{"train_examples": 50862, "decoder_weight_standardization": true, "decoder_widths": [48, 96, 96, 96], "init": "kaiming_normal"}
Rows from block 13 of the encoder of a small image autoencoder, named by matrix and row number. Rows with one number belong to one channel. Each number is 128 + 32 x the weight over its row's rms, rounded and kept within 0 to 255. All counts start at 0. Numbers have three digits each.
After each channel's rows are labels from the 100 images, of 14848, where the channel reaches its highest value: "colour at peak" is the nearest of a few named colours to the mean colour under the peak. Only what is clearly more common there than usual is listed. The data: drawn small creatures on textured ground.
# convs1: grouped (16 groups) 3x3 conv (encoder.blocks.13.convs.1.weight, 768x48x3x3, each kernel summed), inputs within the group 0-47
# convs2: expand pointwise conv (encoder.blocks.13.convs.2.weight, 1536x768x1x1, transposed), outputs 0-219

convs1.409:083189082141117161127151159112130174111069157154111122104133144130077155105059145121116103071059098151098093172100146143130160136108177123130159
convs2.409:144168107142148137145142131118167111155113130167055134087148081109148137131147148063107072171095071184033197093104112108077080107115062134152102129147178134170116157109158107209127156122148122076108168087158145075134091106140151123166123124176148081079124140132171100200087125115166145111134121164159149130154113181133143107170114140159097148102104091128143125106173119111112130124133119074156111141096121132149099160119156137152168186160143141082140131213138064082096098134120115140171167194142133090139139200107086108170181154162092101164145169130150164125074115095162156141167145154137182139083139161102169105111115104141089125150180113156169151139122140111
colour at peak: white

convs1.399:145096093096161077149108125139188080119097115137135093132130182108156092166159132101141172156110216103136098109110111148120159140174057136170135
convs2.399:149077104112102133114150084071149173125153116151137132117147107126186070128098141192124117106064178117143123115128090101151152157089098131051109090077121132121144128122224151108124125142156163130127115100124176137129119153101116127133122124165121198119068108114103153113148076178104131119170085117198117165141083102139098217176169162135153131155106147092116098147183108097134098128090156125095088113079125121092119108072099125183082149144116112091108136108113135175131119132106152085124111091156156088172154155091059059199022143165141175070115089138143049082149133070095095123087105116134120133124109117117158112202096102136120128109122187062183136159087084124
colour at peak: blue; white

convs1.58:131150118151123122114121159195148138096122161126134110079080118104121096101114144095113130114161172162095147144113122113085234077078084114163175
convs2.58:076159119123141170083170186172122110113169167152172144129145192150138121154192113146124160109083110107135138140083169057218071104108091145137079121116137117111134115162095120115141067142120099087093136146078114092118088059133174182127153168152136155160138145080144175106076152130150152126121149116147190137189197096109114173128160127135128104125098210111109134131089170122093135154109100125124193117087099127114118146164175144029183136111199142084116122126153099127212113118141113084136160101149156152125119079083108113105161095131108177136126151071153136149126165134131137072165176089136190161181180131175135156141156119143129130046113095122131114100088074175
colour at peak: grey; blue

convs1.207:162157102139119116180147136093160149123176111186098109204132093107099154110152074077106105162134139071107104112098179109148137205131131144117124
convs2.207:149230090169160104116146117125092109147146085093138122122158151112083087154117174126139190085179089134131116152150172105095168168076113160133140186125080095133102108160150081096111155123111116092138088082137163167151143138112098124117162118140150080131114047119144086089090097109136119085127117131090166174167119062114176152149109080133078192090113069201080118113123150117075177121107091089096102108143113145151128094144120164114108173185173118159115097147124100118097154113101165152099158172055083151131151084125067117158144164114105166100116142116115124157093093163148105089101151191108095123129194119157142070121128127212113082117145132139151158138151119127
colour at peak: blue

convs1.3:148102113149128099107116115179163104089149115124174105145130058137139122116143140199073134216066136107140150115092108124135095162145165181095142
convs2.3:178111126109106106126081124103160143141107156119124154172152116114123162187081099154105135139173107151137093111142149141073089152114134145156105162151153133143193136094077139099100126110134118116150115124111128115140143152116075117090180113100129122146118083060089155126182165095104111077195183109124170129165115122073156108125053114125092079147160113114067112178177121180177136102159140129073169119141110132098174127123106088092173166100130148171112182106166146124112097098109125099110156174111069118122161108113129081062110143095126117122120167130132138137164087175109116111121105157177122160125141116136087150079145173169060150125114149149196143122150064118
colour at peak: blue

convs1.190:096132112145136182112058129116107183158118131098143102120157131134131180158062147157110166171118188069114140121170178139129108164141135064092136
convs2.190:092127093120136179118080046080104068081124088141089130133175153134135099112116150149136126162114145155123132072126135144029082137148069088119167157104144126157148132160105119135162131146121076100155112100188164130083114176165197116136122161116094153073161097124109164119182106095175106106128098122127060088106113129110188115155107154170119134095119165073141126056127157163114094110129131142134066097138162138105130104133130131067130040090112103127164111129111104146073132101129144135186209139144075152132114142172134107160087116169112121107125125133126113070134110046156066082131106152169181176172091103091127176129159165112143138114105118162140130143165160154
colour at peak: blue

convs1.639:105135132121124089131063111125159133153171093168190125067146104135117165152120101203127140118113204146104168134151094109081121120099085177100126
convs2.639:070125133092135091118150142119106141062115140126111162172134150163115111111178127125097192054134086140132125180082148142139076125140154113137081158141121134137171146097142080114145112186147108169118115139143131095137158069111153053130135137188160151156139167076108138109121179081145131128141116106158113090144095139109140093088183181144162123110111173077118179098114175158117158133067134114153159170104115122146156145109110102100116116163167118126148120069090152153174104159132043176155116109137186154219146172169151117117119140130121138156142128129107151081138141077092132096001153069154172132160121108105180124139097064134084108101133099077160131074105136128
colour at peak: grey

convs1.560:138117126119136159062063108145165108139121219129106170149152131139144131113113193173132100116107123088142114161101104178093049125106121108160113
convs2.560:161182167150119132137114159105114134087062129146123125092131127171102131131102152121100143121159156124134144113143095040114161138076061146077145141137120136174145141152161100076129127127146152127109150145155123102184157143098152141106095158097090126122122148172097139142134143141152153084142174160132138092075069179188135120123114119164102110142084078125112151158081106103151134135140114107172127100136104169110136120121114115127130131110122135164107127174146162137152116099123124168099107141133079175159119157138122125118118130124134107118096116076130142177105138139140133067180120099178162123110089161124120149150138127144114179125143164131129164151094123190
colour at peak: grey

convs1.104:130127117172065087094151092149147121173107102144152105072147127140151094092096092079107086128185155173144159130127145089086187168097131119109082
convs2.104:099130137184167148127114076162156150124119178111133119123115228130107144086150167115122153130121179102064130128122133134111115054125130130131188108096114166111082125187126153142148159165142061155180201115189116102116113129142145184196149129117149112194142162122129114159151104079146180167144125142062137110171130137157169118137092120192119130105150132144141102088158156081141094115159144081176153110137120136107095143185102117172118115117101133177095152089135118137071188076106137203072119100117117162122108111129218143127111111148092135160148056120062192126123084146171092184119081148069162160115142104138124128143139184139152226111156144133138101166108111099
colour at peak: white

convs1.239:224054145191109113097102122154128074141100146104098131091143083136158151116164119146140108155132124144169139143157067124135083097151099130100163
convs2.239:126133140153150124171078118161158095082011114155117154143127094182102128180110157103121099129180141161171143118104163118119076144103114128078097163126126111114105103150093106120105132081134124217085161145209133156119117168119128130108116130155124166125116255130104105152129146174115136108148096122151090125118096121087124146149153118108124109142085090166117165172183097155154064154097079072170131085127145072144112154138159164164150110179071124085121172111147160154073121139176146127110115118117117126127101121190164064164126112131110135149106136131121096096109124199137169224255135154090168129041155115127180166136115108113116140109114102129097113193125169145
colour at peak: grey

convs1.389:092138139108070132113111167116111144093107096113165155103110149130115103193131123097142094099183100153139151135062148130143153188090175045137166
convs2.389:134135153114072210156122117139085113132101096214116157103153103077133110104173113150152169168101121167094140079209176112110114112169099108141095143129132158098137143126158180080128145052108093110063137097094119111142104067093134101149131115097077167125164200104138132120149128128101094107145107163082133097139087171100052116137113122102145149147108136127118154143157123136171142193138162114141092117135117122112109177115168130199142157211175114157111136142134175095161062161122153137135114135140141102096131136146075113179109138218139119095143089126133098130121105101123082097135126111175111092141108153163143119168100146128132122094142084110117139158151118156
colour at peak: grey; blue

convs1.312:093107150151180103127114094139171133082146154133131063098102160158148152172151083114088172147083173141090180151094112107121155129207105097114121
convs2.312:126136141183133143128063117155137055151112135105108159138186120098160109155149138154141194153134135136104154127132126143067104108120143118143094174074052158081150109085169130106129146144185138165188139134116092099120110123158112161175122155165138116108108084125104173142116102149129095149056073190089109161129075122132083248169137120124165118104101144160162162059124133103122141146128158102155134114126126130191128107122178094144136209149134131066210078152123101149116150109055101128083077078103192152147159148140066193182167137159162075160081162126138099139138098102122070082092128199154185137118144171118169145109103072152136148113115104104167122185109139182
colour at peak: blue

convs1.405:120092121079147087084076146103103102143155122115137178133148149157154198152173113140103153134183147101125125119195060074108126099158134148157166
convs2.405:090178116099112114136190152125123175163129099107072190140080193135105120120080118158092116152119168147157139127127083191130172099161118144101106133125107125114131108154195104161150130107101144093154136090068088124104116135090119146103132112171155066135136119101160136141106095166119114151147122147103071159087106103163114155084150114114076216142151109103127080128089167102127090114172106161058116199160125137102148078159091080100157136167054128151096133091086126120124160125047105103165064150105092179162117126067157143156150147125107145134121136099157137169174201122118078105147189211129127127156086183137180111079112121154097136154141102146128127175140154161
colour at peak: blue

convs1.585:141120134203139133069121087096121116108138167108064184123181094095081155077112131111111172121093174116118211152119116123099152136153129124121141
convs2.585:128156156071097092107137152105140170096175131126078121118196166072172156146096092131127147119157135134118106098145089117120163110137067132112061063088175116156121138108092158121103200155137106115148159174116121112086070122155119124121158055083076130100085203096152145153103115111068127159149141132099146152127128060096158157166152139126136111149147155074126051109176126170178146084114142141181165078212137157135140109091158114154076098071115123143181158066153055108165151053108121113143134140135171093061135175137118094174114086183091180059195106125160078132192119084161102103132124078082089126173167147096115133109154104146047088113152143088188141135192104117
colour at peak: blue

convs1.615:100119121215073142119095121114108118163091186187149117125103161097106150124117082160094155145124138170118157100098109129099145204119164128071117
convs2.615:078113145121135138130083135115083165162129129123134145135112107146132116139152117092118126163181073156135167111206183096128141122075104104122133104100114119109187157137092151054117136190129134154176175156127119172153096137120097079120153122107057112144183132097158203131125088128150176102047111171118143120160152124125118154113093082165094162128117126096122128106123121121126072150195162094070070110132169133143133082143150126063122165111134172126093135146158130116177128097162194146132153168130163116078155143115094150174146112113134111115093167083092136112191140160081111097121152168119078101116149130163121071098116068177164123100156131143055070139084163142
colour at peak: blue

convs1.583:106154088118150109155163103189144122076145135185104081085139128184095160105150090163110167092084171173114148115126063121102141132111170097097120
convs2.583:115144128130133099132147106175149166153139114129158093102100184095133148150177126074134099120136062134113168161164097137142078140110053118187169121145206157135158115112109154203114138127093146144174183164190113160057116131095120111130151160165124109165091115055101144109160144144142163165179147093129114109157160064116180120095151119117167113111134094224135124109197108130136146165110098092117081155185148146111147189157142149165164133118073080143078155112102176098133120207151143177116165188113103180138153188112112111152139115135139102170131153155084170100100138164170139135163157043132136076175137124089214144129125131114108129132141147096107187163128130118
colour at peak: blue

convs1.394:141068173177080105170174073133149115155154072125062155126128128111117143100052149144108115143109089144113108184099154159127096116118081122145139
convs2.394:111103160155107211106108108144138193183086122117179082127147114185126146153202112141156146132172110108151116141131138158171147127160117149142173157112159128122113136124134125119084146109116118121119128138127208120131109163132162130171102136123100163146124124110114114095119119105116097073105110107188147122149108112121163162103085058097106070184136126102130093165143059093096138180080138118137116124121110097148178149098130126108116110172094116084166144121157131182058132139144145136085160127082083176037127160129091111090114098092105118103134132110083137175168109063146150157230184182127127109082125148110173175139148119101168194144154093149087134202151171146
colour at peak: white

convs1.404:129110175150073138120197067129152113077147141143106165139113141074107075159102097148157091095149138153092079123146156093153171125115063165138130
convs2.404:101095187117154104106132124099130082159127187127178103105125124167181115070164146136181121112101140088183160162132129189144102100138131149220154130137142153136078140132127086155129208131155130138144079205161154123159126143157130110132181128160139186137140091150122141093125136083170067121132173120138178139140111106183171199153125149144108105160080146136156129121099136137159138126107124147085161108103106147058155106126120170103177098125156140131141148215124095127111145148131110112195138096129127188110116197070164152138161182127138109076113077075105132110116144145199154153127156169083093092097131104098171156139144068154165139152134178133095136198165155188
colour at peak: white

convs1.60:129153134149152183134122097122093127107085117134059055133153225116149145145109148114071110147131083165094159097158161104104118150110155124121084
convs2.60:149188132135132069078097169136195116113034111169153126092130076168122146042158155174123182157129134079183079124106104171138128090143101162133141150125128135153132119105086171121127114122140152140122130117101139126158097072142128105150187104127156149172103135137096096188140106159109052133114139155137107134125019119150063100178136138141115131148094112121136060105151083101153123105149240143121125091125143144102133122108145163128108125202130148158126133102114139099072134107142092190131123130103114144121178088135140119125162122101186135113111122156098124143204178167157117135164069151171078128154118168162084132141128100136129179100121182190090109080137137203
colour at peak: blue; white

convs1.518:112101110097155129172169116108107116196115109160137131098083158152129119088124186132162143061091174167183117072112075129143148080131170106121146
convs2.518:143128084115190085090080175158116114128175155111148124124090110094103174149154112072162070156168065167119117181147123087102115118123129126073172071077106092126122148159108088118126142081128107129095099175111123103136128133102140120093116145113194177156044160161160122086106065108090148128141131142104092145121213112099141083066163074070119167150141130127139183111121080102164140131098111147168107099116076122139142116165076054107201149098071106169083147093139163055135149104135134108109091126122197118138105114130127186159133084103101121124120097119120091185131143117123132133128174143041099173123188124079237141091095139118101087149092107127065097157151099094
colour at peak: blue

convs1.417:130090067152152142092088143137138105054125156166132147091119145095094082139144115090164160170134118125097182143202162102151138120156124185079123
convs2.417:187176133146109110094109128157127146121149177164131123100046128172110097197089133105106157183139161162110111144163123132078113112126103130133125175180092124116139157133141095093114111159108138138128097098192101188066142129179128118166090189134128112163123156058112180082102094178140132138133147172136064125156126129079149141151120111127178205107201098167131120113112133106138098122132171146111130125095170140175169115180147129094132156178124130139127155050105132168189167109144110164145145120126120153140122130150101156123140159114131121094114123096086174162140164122157100174113154217124100178079183096160174155110125125123132133151139130171195135102136094118
colour at peak: blue

convs1.68:061155138150143171119129147155148112132152084126182129175118187147158056098113152110148182094159085123053114114155141173107106095110144104115115
convs2.68:126151151133107235079147123145131091160117137106134140098192109125169060115144148135178089163147150088120192190110137129126126112099145100092121094166101137116090114143090139148142164180090156159122152192100149163147149107124166140138185105133090142103159117157062162135148109096146108060144216139103066126079163103148090187141225092157142134128173139131102184144143105054087136131108192157143121144150143078155141083076073115138138159160111110070146149153127114127135131096128107100161149163097147177134139098114102111115154148119155091148077170123121154127092072132161197141139122103131049133133135159142158202077114070090122154097111127121122138206117188099
colour at peak: grey

convs1.522:153108242127164127157101080114152118142190069132113164139103148099125160118131129181169124153135079094164107166117106136150134103106122120116079
convs2.522:083170092133145124129126068116121123154145089074120145153091144139125190139104148174140126097084104135163091179131101143110086072147089118138104117129118117126190100113131114056133090129144136149124133151186121117140108097093140154099183160097101079187114021115102094108169145123066098128113100116108186105146126113107132170133128083101105129165101159114178106123037106058160138129055131128150077125094154090124077087117084136142137073132141168118141118089135139101171098080126073185121146116138079062098175127099159162137166093053107140139128097156107133090141107143137158174180123123118100125120105087143092130105065146143121090103161135109157134126165114072
colour at peak: blue

convs1.4:090136104148099098088105104076121166129063127115146138158158120112106185171118132055127165083154137125069147107167142149121093141084185083156122
convs2.4:151109176130090123166188073156160103094135146109135169072193120102136089086180129111100157141088118166124093114139125097114058098134109142123148139189129144121107109157108108159171072172149105081096129184111101113159112129119140126116145125104110122124058140118114124113144137104148167097104098118102158117151202155130098171119185142132178085167111123081089147127101158125129142152169130130096099133118123119113119118129124122148174117109125163075130137189139063127155158106134142096167085078148171119132118098062156133189152098068096135110124110169102161140145137094086178046026154086191129145154111120128108145152128107079114115188166154111129144141100112118
colour at peak: white

convs1.50:183096145062175085142161131091164155149103123133086147134080136098146204151153146105121135166098127102198114148138141122159119208108126137133139
convs2.50:136082067137102161084168076143124101132147078117120126109090115089124056143126148080108175116162126121087091134123084121162139128104081104077132205137074138139163124074136140080083154140078169126122111072124121121162134164064117133095085126081175116124091125126124143109141154074090118075135095127114153117076141138114141160179053159144137114115100082064084066038098160135126101089114146141159108064112144181124083164079136170132111094130089098107123103068100123128131122134075099090087128119117120097088109101129151127112112168157154117134107129182136162099078138136147159161192139173145132060182114149112075107076101143183103125108163148081132139144096125103
colour at peak: blue

convs1.671:133123112081125141098177157146171088053125112133081180087118106158175104083158104157175117124128160124079111087100150094198144134135133121085140
convs2.671:064146070082130117148173077102121137102091151103160186160140083153109144140162167059111143138167084192164112153142122101134139129125153040073153129134089138130116182138097105140129132205113080145138125100122112093136146157104161076106143140149215117120117141112173187132157074083156146149121092151068123150140058109155151128139153170129119136110089132104111115051154125171154149051135192215170139109192141178176110110122122136149086087135146141168108142086131115148176118132079181129147152114135098067102128052097199072072143169165103139133178124148167130153156127151113157108141141138068109148158147109088104107107142148114117124162130128082112160097122102145
colour at peak: blue

convs1.292:123152151073113128115141133213161144092193068094105119177153159116104150131138148135148095152133128110094132107141068110094121128104095074198146
convs2.292:152134160144161147150108146105130096139083156171094121071130124063162101116085138132151165139100108090160097159140117148115125137185150083121139155136138123139116128079085154090150143141097181153166149154108173124151128131115096116161125137107153108116123154088102105189095155207156125112156091188149115120149177143197129133136117096111133149119128154083120135127075191134179164118100149156099137109121149118121172124129143189108110132106131127121107152062101138147124157103132125103068132128132111054132139166131167133115182070136125072097133136126112137142192114141160097185123148159114114104156105091188080123129105104169122132094074100154175166074076093080
colour at peak: grey

convs1.565:115111123058163074187167093077090127139124118139136104124146130153109083147145132101134086092121091153112144121168109085126193150164136196131071
convs2.565:142140114155124125145144153070177108080148137141082083151144114107119123096093119094104150099164112123066131132142152117127122095155152130133129140104136161109137132095145150148151158145116122166127130156063135141073123085088099089127161065169125150109131121112132091136119139081117109145063145088174165099148173116099135117162172104163043170114114144101127164186159129171090105166127145149110142103104144169133185114129109134163092086131099159119119169102130149124112114146090089171104155152151090190130134168105092095144143145115170118120130116105105135157051154139165079140058110105080105106160168190166142137101152120123123149132124172109100109119099099065
colour at peak: blue

convs1.559:130087147093074161167191152086083132175166145132142136119125161079142103149156098108114103100133088197095130126129098081159172082110149158103091
convs2.559:087137132115126139140073137139085144126125092193099124135123139144106117084117102192090113105078122114154086102150117128148136180127073136165196156097067088165144142128117128082067129173161190164098071130092173145129124190165133095096096121117075088094194091148162128104113104102092155158113118154130123140135132118116096172134131146141116167085175112109106103100139149087121080142125163131093156136155095129140186102135151101181136129128197161150070148188141113118137138114117131105097129144168183080152135128164065160125204136108130068175148119170113090127131173089137124160090167148110085111141096200142127125150091107094149107120064137117129075154156132156
colour at peak: blue

convs1.644:140103122166143110148108173144169153113160101165163139081153085136086091151109135158171075161138133128081058111101137130066097079141117184087122
convs2.644:131097108123145159111109094122122089162133131169121096099093157136141126127133139090128087146193149113091140097073150137142162130107073129142114115078129147146165160129097114092125112161183137111117145171040124094110135131126122082136149131111145110128069129136055093133159128065167128151117143123157093098135183119104125055121083123177144042125100147170134098098182110092120102110083161134080111205123164160163112121112136097184178203133160092109118101163112094149107095119124124159125148160111186186107109120165103141160149143171122117123162104105148178087054115108153101104202114095108105131100139153152143173109130079084102175160127193109119068111170149130
colour at peak: grey

convs1.342:105156152098100114165155096055166082077134089148079159158116128128084130160152113157149146121142167131108142105163088101196163073176143122098109
convs2.342:187161113154119107164129110175122188096130080114123098125140125075082139138155122086146166125166140057177159116133136170162115113141132123107085116156132106143089026076123075137118099091161165078142148121160110135138106115160118181154082182134152121106074112070133170156152135102146130117153143103134211154141178128117107163140105129176124116089085080160109147125134154130176091102085070145136096122113102139161055121088081086105096146150129112125120135096137105199132160087131138075102150089115099120151164095159082140117126159125124103128142140162120124092228176101109180144172139116111088111113074131099137092171174144094145131140159120124162123179146151131
colour at peak: white

convs1.646:108102176102135142097132125068087086097068127148118155111103127161194088105180165124123110102132109178086095056105136140146170171148153110143150
convs2.646:106111193147136116116150110112122109105102122087114112114129179103138140123083135153128147102126143140107117170110194083165126094141115058169093139103116105125177123115159094122115172078167138108100151148158144149091117110131140141116117134109154140163116112136137063157190067090096131049099152123160074110117138171129072118087090107121079116167102112115102121086129104148148141110140074092131131156100131113155090134135113092122132129116088070122118123141144176131130132164107186090109124177101113137138106132141146181215127123139153139124072098133123102177115113196117168126075118076094136093170125134152111178147122143150061077109176166093156107099146165141
colour at peak: blue

convs1.243:125096106079109128059170144079146118117134153132077165150100091175147140134126128154184108168150075147193147115177149089116099154129125107130193
convs2.243:066133139079091159081150089108056141126138123134138181129154083109146102148136125159140135130178072145078060170158114048074073153166128138157158135140138161115140149168117157121109111130128087139134112117160093159085128145138124151141146174091127119086082120100160089084124092021082078145136155079100174133099122096125172088111109110076132056128161183183094078069179066136114119088097124132098110110126129142153153089130082149119060167139137107149133117090125198095087104114166155183120153168103119154033128118127094112181140117159058161118153107083206183139110112122128108118182151163135017097133098184108093041156159140165134109120132128049100067077084104064
colour at peak: blue

convs1.599:140169126086169115150128145143108122135144137076097079151116113150175075112118151134148073097160187165192098108156111102126115087119060071164137
convs2.599:123149180048171135157131156130117124174108130125116135106152171104137180065178140144103117133151139158112118128071119053168098119113126101152126094100153116097132119135132139199099107156142123152109065134087144150107043127162114106129127115139132077132142150089118109109094145136148121072120135175177094170134167073135122151157129144142100113155101110200083126156123083124132112162119163118173087131142160111105095150122090099107109170138152137089143109114154112090125135088176106160135103151131152198189108170099134157100095154111112151132120138104115107100156091128147138113157088160187110141122134108096114144128160161179153135165158140123080182137129120150
colour at peak: white

convs1.200:090186104102082151118115070136177068163134134157158139115182126124093126123123070137074154120085151144134138156141091115175116112111126137058074
convs2.200:158072089102120139125091171113119131183168192139137131147155147180111152083135085121098140095117125100202185117114124091059075152099182183167110100142073119059132117104121123104166163093172154203174069148106125148108100194121149114160143141093065073070097109145190117116167186138121142118147158170134137118102153157136128193046153160114106177161112100097141116139139073133142127132070112143104124121168121076090156120145132130102145144122101124115114088106153139129163124109133089172152138102097091144162107150113090127056131145103103115097120108119113122092184140123115122106083103058140144094238113111104112110117147121163154157147067139117148159093136096094
colour at peak: blue

convs1.313:209129161077095130129140193154175089160088151093144148115130144045115145120148158132130056126145129158111098145143110185084113115112115105126124
convs2.313:122074129097138115140167148133118093103136145187126184090134066153132128090107089151160211130128120085180134178136131130087123138145129096143144170132125143127130051127116114150140108151107158094124096213174107116129091112149157068117156112162194118150123117135157091152085092150169147081171132129128157170085096147121186149157128079095121099210127150110150202129145147168143095118140128088157092134164161111143093128124109090151111153125099159138137118132157132183119161145051135146141135170148110133197109106085105169118173150112083118104140163111125107147141161142106156078179162072139114155189150104175103141117092103113190130085123193133099105157159141159
colour at peak: grey

convs1.61:107134134075105102209135091107129179109134070129142188131089110131111210136134161145144102128087094132141118107110105109164152176191109092115121
convs2.61:066174116154086115101155137116143122097139117079058211129183134110162104079152132177182110158158072149151096129118088118092123121093087077125145132134113106146192132096190099136090126112144151162130076086145087098081137092127087124124128163085116116108199112112168136144141082115129105126102142105184088154084102081150092118182154034090147131190123135114091123092123141083129179131163120067113124115185131095186121067083125168224141148076110128143123125112100155146090102159127136123081166170109104127167164101114163133086137094135184148158155092105124159139138113141105130087141163172086125086121116127123097178153178120137091119168151102159157145094102125145
colour at peak: blue

convs1.426:118130153148122114079178100151143093065126091139129084126118119096138080121104164123135108148054074110095065179132124213144111169133126119153126
convs2.426:128102209094134135110107137105139132160109108201147067107115168134153155113067125161182127118147179121119069127176129094065102170098135099137129163089163198103140120178095117138113122113095106190102097086191142101099141135134155179144112159078133150139132079055103144125071132133172152077130109119144105105159140128054112134147106215083117110129117150121149160081163124153101116111089201155164137149133132126140113160126127099109158118111206192156145130117040158142079080111109138115126131115182045106140093127107081147127143124114114115083182077114129181178105121153138104185100102082138108128216168105127125145135103107118167192186154172140166154096190133176
colour at peak: blue

convs1.69:144144169104102107184159139143087155105141086131098174077127092067176154150150110142107081160137103140167175140141130071118110160098068155081139
convs2.69:142155100147052123094087115097158125119168162147156123122092140140194158130121133136150179112087109106160095160120134089113147128103142134132114131130180060171138119070117118081081168099104163131119130163207164136096150130149101109197177068162127104126129137067129097161107131113122146118138128143157137143074160115154099180123130177131085142142121167149123127122174151159126098187093110111109135124115136109163145087133085117140116099134140112091112131092165181126154185125126100141158106103095105118129180095124063129134146131088115098115193162100129099090045141115084127134120166171120137126145139154210225184141156125140154128125097139153129131138196146143
colour at peak: blue

convs1.130:165111084190136123089099122135162140137119088179070141144125116101137081103130131097079087105115159115170115101109074175197142096141089108085159
convs2.130:113062132105143149104134170167168110104049169088098131142115132111139118128111107139115160141145119133119177104132119147098120156113160115175115200145116103120116165162099122063166167146108139139119097070114146075163094109077122147133149147137154108197136112146137057118135181189155107208146143210103128100148199164136132092098139089117168138140139180205156133137135136089131148155164138205135129136110129130172157127147127147118125081098084140163100122169148092129091146176144091134110104143099109166123086121200107099134157123138110154127115139104096130152176083079048138129058130093123116117129114098081120065107148108103197067127131136145132158166099124086
colour at peak: grey; blue

convs1.523:123101143096085119186121116129087150209145079149141104155100134156104092128098179087173159107090085149169092118103128146172136079145121108151074
convs2.523:141122114083124107079109094157091141164118139150050118167193177141076190139087104150118186084122071130069148137144143127092138108092122107125169103073144139143143121148113143228150154091175142150143098177149072062108173126075142124153109139154097138164131066098135127154136138102129146170095111137146095091139113082130140096191159129095117097133182122102151127073112097140108112132164096161104151069114156135130109110108147143088161143130128138114032150086158125105136143187060094127114154155135115167132167074087086144108113089119073145084118107156160137101152130148137144121110141072112109172083125148070111117078117133091101097118129109160114091195151099040
colour at peak: blue

convs1.716:121057110111131115148122156104114124177145089118079114114126103178122134103120119138102035125121202121123152142146097167104175118145123120148218
convs2.716:089126159060117142101114072147109076178194115136088120148142145108088134122126094094098103105120150142149131051133143109096100152126204086117125121059169126167109096157105155091149126121144142103124155113116140133050105149093173112088146122078149119164135117138139110154090108130153155111147125130110096147134101113104159101107109081152144165128158026115152162110157134126150080120120074128135106055150134056077126151133094173176124138081115192154109112148130108117154096113164138108130124122099158097138144121105112142183098175082155082161161135108119093105131160168092130143125125128141129145141151143182107117149109174124090177135173077192178103141124135113
colour at peak: blue

convs1.137:218074113108116089122118135146127132190093166142163114114140117084119133112139122118111147103101112111180138125151242149114087141090149128101112
convs2.137:157150168126163136148124185129142144112169133157169088157140159129144147183094149135152084177144131149126138137178074135128188153135146112129203138107127135169134176171181151144140146154169142130135125141165166148100158181140112154159156188142154160157182119153160136157195155193140137154129151151099157186160137126143162115175138174144141163162121175119132156146141151170135179138134121163156147088127130181131159153143190167143142145140174135116155142143160156135119123141166169140188127198159131134105139159142140158164124123152150195143167151180166181128106127151096069098130178160131127153159147184152154129161171173139158148160113139160154161193129121184
colour at peak: grey

convs1.480:189100118142178161111125136083154159081088126155136097127143119154146176182125074102091134191188126109074103114132167142119117063154120157118130
convs2.480:164158120155151104135145068107178095143105141121143165163077107149131085133095115088130090127116170143127169139123049191158143141118063128150111083144106146098139193095112112147139098141110114137149122077136100093105133130077122103156147104106098190102137073173124094121056115099145102138134080112155076198088098143184100082158179137126123087080101155092122112091052144130155099155094147061097131157125155084206112161078092125189143140080174085104111098099179134152140145152093152108151186145102156175155106187144195162095130102135158162060135092153093133135127159131131102114209131155122141095126124151091127121127139132139159096142179128119120136117163156139
colour at peak: white